From a checkpoint of a small image super-resolution model.
Training: soap at rate 0.0019, 13900 steps, batches of 96.
Data: trained on drawn branching plants, 145000 training examples, 9.2 epochs.
Rows from block 6 of a small image super-resolution model, named by matrix and row number. Each number is 50 + 15 x the weight over its row's rms, rounded and kept within 0 to 99. All counts start at 0.
After each channel's rows are labels from the 100 images, of 14976, where the channel reaches its highest value: "peak on" is the class under the peak. Only what is clearly more common there than usual is listed. The data: drawn branching plants.
# conv: 3x3 conv (model.mid.0.conv.weight, 288x288x3x3, each kernel summed), inputs 0-57

conv.118:27 69 61 46 69 63 62 45 63 79 91 51 37 42 44 58 52 47 31 60 48 46 78 43 33 59 48 38 65 27 28 69 49 75 44 40 41 76 84 37 57 73 27 73 68 30 55 44 38 34 58 51 82 42 57 77 51 51
peak on: ground; wood

conv.170:41 36 30 39 36 51 25 62 37 72 62 16 51 39 57 62 34 32 74 61 51 40 52 70 51 40 67 45 53 43 60 35 31 70 70 37 46 57 72 15 56 48 31 56 65 48 46 40 18 34 62 55 60 55 58 51 62 48
peak on: sky

conv.19:54 41 49 57 58 50 67 50 50 64 64 52 40 46 19 75 54 33 48 49 80 60 34 53 41 65 68 45 59 76 30 39 55 30 54 82 46 09 24 36 53 36 56 58 30 40 52 44 43 50 26 59 50 30 53 56 62 50
peak on: ground

conv.48:36 61 55 59 52 45 32 46 04 60 38 46 54 30 42 73 47 40 62 62 39 58 79 51 30 48 43 43 65 83 48 07 19 56 40 59 39 25 76 38 45 31 65 55 28 53 80 52 32 63 40 61 32 31 45 69 64 61
peak on: foliage

conv.54:43 38 44 33 66 70 30 45 51 31 67 31 70 07 71 92 42 68 44 55 29 36 69 39 43 74 63 47 51 55 54 41 43 51 65 33 69 41 32 37 66 61 66 58 63 72 51 53 56 56 43 44 51 34 33 42 56 41
peak on: wood

conv.186:43 40 44 60 66 58 52 41 93 57 68 56 00 56 25 61 36 54 65 63 88 47 40 39 31 59 54 30 56 52 41 63 42 35 61 76 40 37 36 66 68 20 28 49 59 45 71 15 33 50 28 62 53 48 55 50 33 62
peak on: ground

conv.52:53 69 55 58 38 68 52 44 63 52 58 23 20 43 31 47 49 47 04 55 70 43 61 76 65 45 33 44 79 59 33 37 39 51 51 68 36 35 51 25 87 42 47 50 44 42 47 28 38 44 13 37 46 59 40 83 53 54
peak on: foliage

conv.169:44 60 43 37 37 65 61 19 55 46 43 42 81 32 32 29 66 65 51 60 35 75 42 22 45 57 59 43 52 38 80 46 40 66 44 64 56 56 75 46 51 38 31 46 95 44 62 53 68 27 79 52 56 26 62 56 43 60
peak on: sky

conv.83:59 56 42 44 81 33 28 49 16 52 41 49 45 57 41 76 51 33 46 47 50 33 62 57 60 54 43 44 56 42 92 14 60 52 48 46 46 46 63 50 19 60 51 38 66 35 43 53 34 67 47 41 37 44 59 75 46 55
peak on: wood

conv.224:76 46 37 35 63 47 30 27 41 77 30 24 44 34 29 45 36 37 34 30 68 48 35 46 63 56 45 57 61 37 86 25 53 60 47 48 48 52 63 46 60 62 52 33 61 43 69 60 33 48 27 59 70 49 67 47 55 67
peak on: wood

conv.221:44 27 58 43 69 41 43 57 74 45 43 25 43 37 37 34 59 60 43 57 62 66 25 27 41 59 70 33 50 43 68 56 36 57 48 56 37 74 61 50 27 19 43 62 68 38 80 49 51 42 44 55 77 46 73 51 70 42
peak on: wood

conv.113:48 47 49 55 60 62 66 40 48 59 63 69 52 60 34 59 60 71 52 58 37 36 71 60 31 42 33 47 59 52 78 43 31 61 57 57 41 75 68 56 58 45 39 72 82 43 80 48 63 44 63 38 72 58 64 78 53 50
peak on: sky

conv.132:61 50 63 73 51 35 45 60 44 39 59 59 38 42 46 56 52 53 29 56 59 33 50 54 39 27 45 47 73 55 81 74 63 60 39 29 40 08 32 55 43 24 50 46 52 74 39 47 34 46 41 43 53 61 56 37 60 58
peak on: foliage

conv.42:34 54 40 55 35 54 67 39 57 60 76 55 40 57 56 54 34 25 37 48 74 66 77 57 44 61 53 27 73 60 52 52 31 57 45 59 54 52 49 34 67 38 36 66 31 72 60 29 40 43 37 54 35 44 48 45 45 39
peak on: foliage

conv.81:37 43 56 65 51 49 55 65 73 48 51 50 49 51 57 45 25 48 33 50 60 66 51 61 51 72 62 39 48 39 28 26 42 47 49 73 49 59 30 52 52 33 45 54 53 42 58 43 56 44 68 56 72 24 45 59 45 58
peak on: sky

conv.27:29 53 56 41 42 45 58 53 42 81 50 55 70 48 59 57 25 62 66 41 28 61 78 40 32 45 51 43 49 66 56 26 32 44 75 49 49 63 55 28 40 33 27 75 41 42 69 39 52 34 83 46 59 41 44 31 50 61
peak on: ground

conv.51:41 51 47 26 46 54 53 77 37 40 52 22 45 68 54 33 54 46 84 61 54 58 53 50 43 72 54 38 37 30 28 61 41 72 60 56 59 54 59 68 54 29 14 63 61 57 57 74 65 31 50 47 13 03 43 66 42 59
peak on: sky

conv.2:35 53 73 77 49 79 59 50 64 39 48 66 10 31 55 58 67 89 36 81 54 47 74 32 43 66 48 34 43 58 56 31 46 37 46 58 33 61 95 49 47 34 40 42 57 44 78 26 55 60 25 61 58 60 51 62 52 63
peak on: ground

conv.18:46 46 25 11 54 65 22 46 58 46 49 24 82 12 62 79 51 39 44 34 29 25 39 55 49 50 59 44 63 46 56 36 39 88 48 44 68 63 62 11 63 69 65 50 61 55 33 55 69 26 62 36 75 41 56 47 45 20
peak on: foliage

conv.155:57 55 48 39 43 52 37 37 51 59 18 61 54 35 56 54 52 73 68 48 72 27 32 47 51 67 60 45 43 51 65 69 42 55 62 70 36 38 91 39 31 54 47 52 96 50 65 42 69 56 82 34 50 54 34 62 51 65
peak on: sky

conv.30:61 24 58 48 63 43 53 60 49 58 57 42 68 64 30 80 75 54 46 60 36 56 48 73 37 12 47 44 40 25 23 48 55 67 60 64 22 54 45 48 09 57 48 67 88 56 29 70 27 48 62 58 50 48 63 69 50 43
peak on: foliage; wood

conv.87:32 50 42 64 45 53 59 61 48 58 56 56 38 54 35 45 41 37 74 54 37 60 62 75 43 58 18 45 61 45 54 55 42 43 53 48 58 44 58 26 83 60 35 63 52 67 73 45 69 66 45 28 40 36 43 71 42 58
peak on: sky

conv.151:44 27 56 52 47 40 55 46 41 67 55 59 53 85 55 51 45 39 42 47 39 66 59 42 55 39 60 48 46 20 43 15 48 53 63 56 63 35 46 01 56 63 34 71 53 39 43 57 78 61 59 54 46 39 56 61 73 71
peak on: sky

conv.142:54 30 56 52 37 64 55 55 56 35 40 58 67 22 71 65 55 80 31 67 33 66 47 65 51 60 32 46 51 50 26 78 17 49 44 47 32 28 44 70 64 46 60 76 27 48 39 62 49 53 38 55 81 73 49 17 58 68
peak on: foliage

conv.93:44 62 61 62 55 69 58 45 36 65 65 62 57 61 53 66 70 37 46 54 30 77 35 59 23 55 42 47 35 58 42 50 40 59 42 65 29 44 85 37 54 49 35 56 56 27 53 55 80 73 46 54 60 41 55 58 19 36
peak on: wood

conv.259:46 79 40 29 56 59 41 43 57 40 56 52 56 38 61 64 50 36 43 53 21 55 65 41 41 73 48 73 74 26 22 44 52 22 66 33 59 56 70 56 78 67 63 50 71 69 45 60 84 60 69 45 58 07 52 58 70 46
peak on: sky

conv.129:51 66 55 39 55 41 77 54 56 82 51 55 51 50 38 41 51 33 48 52 46 85 51 46 25 55 42 54 61 39 33 64 32 63 68 80 56 74 44 59 65 53 35 63 42 33 55 71 75 37 75 30 34 47 49 79 32 45
peak on: sky

conv.150:47 44 40 48 78 41 39 65 60 58 39 62 51 63 85 72 52 39 60 70 46 70 58 61 29 63 54 45 71 46 56 30 46 29 37 60 44 27 57 24 40 35 42 69 69 28 52 33 25 50 43 44 10 73 49 70 47 44
peak on: wood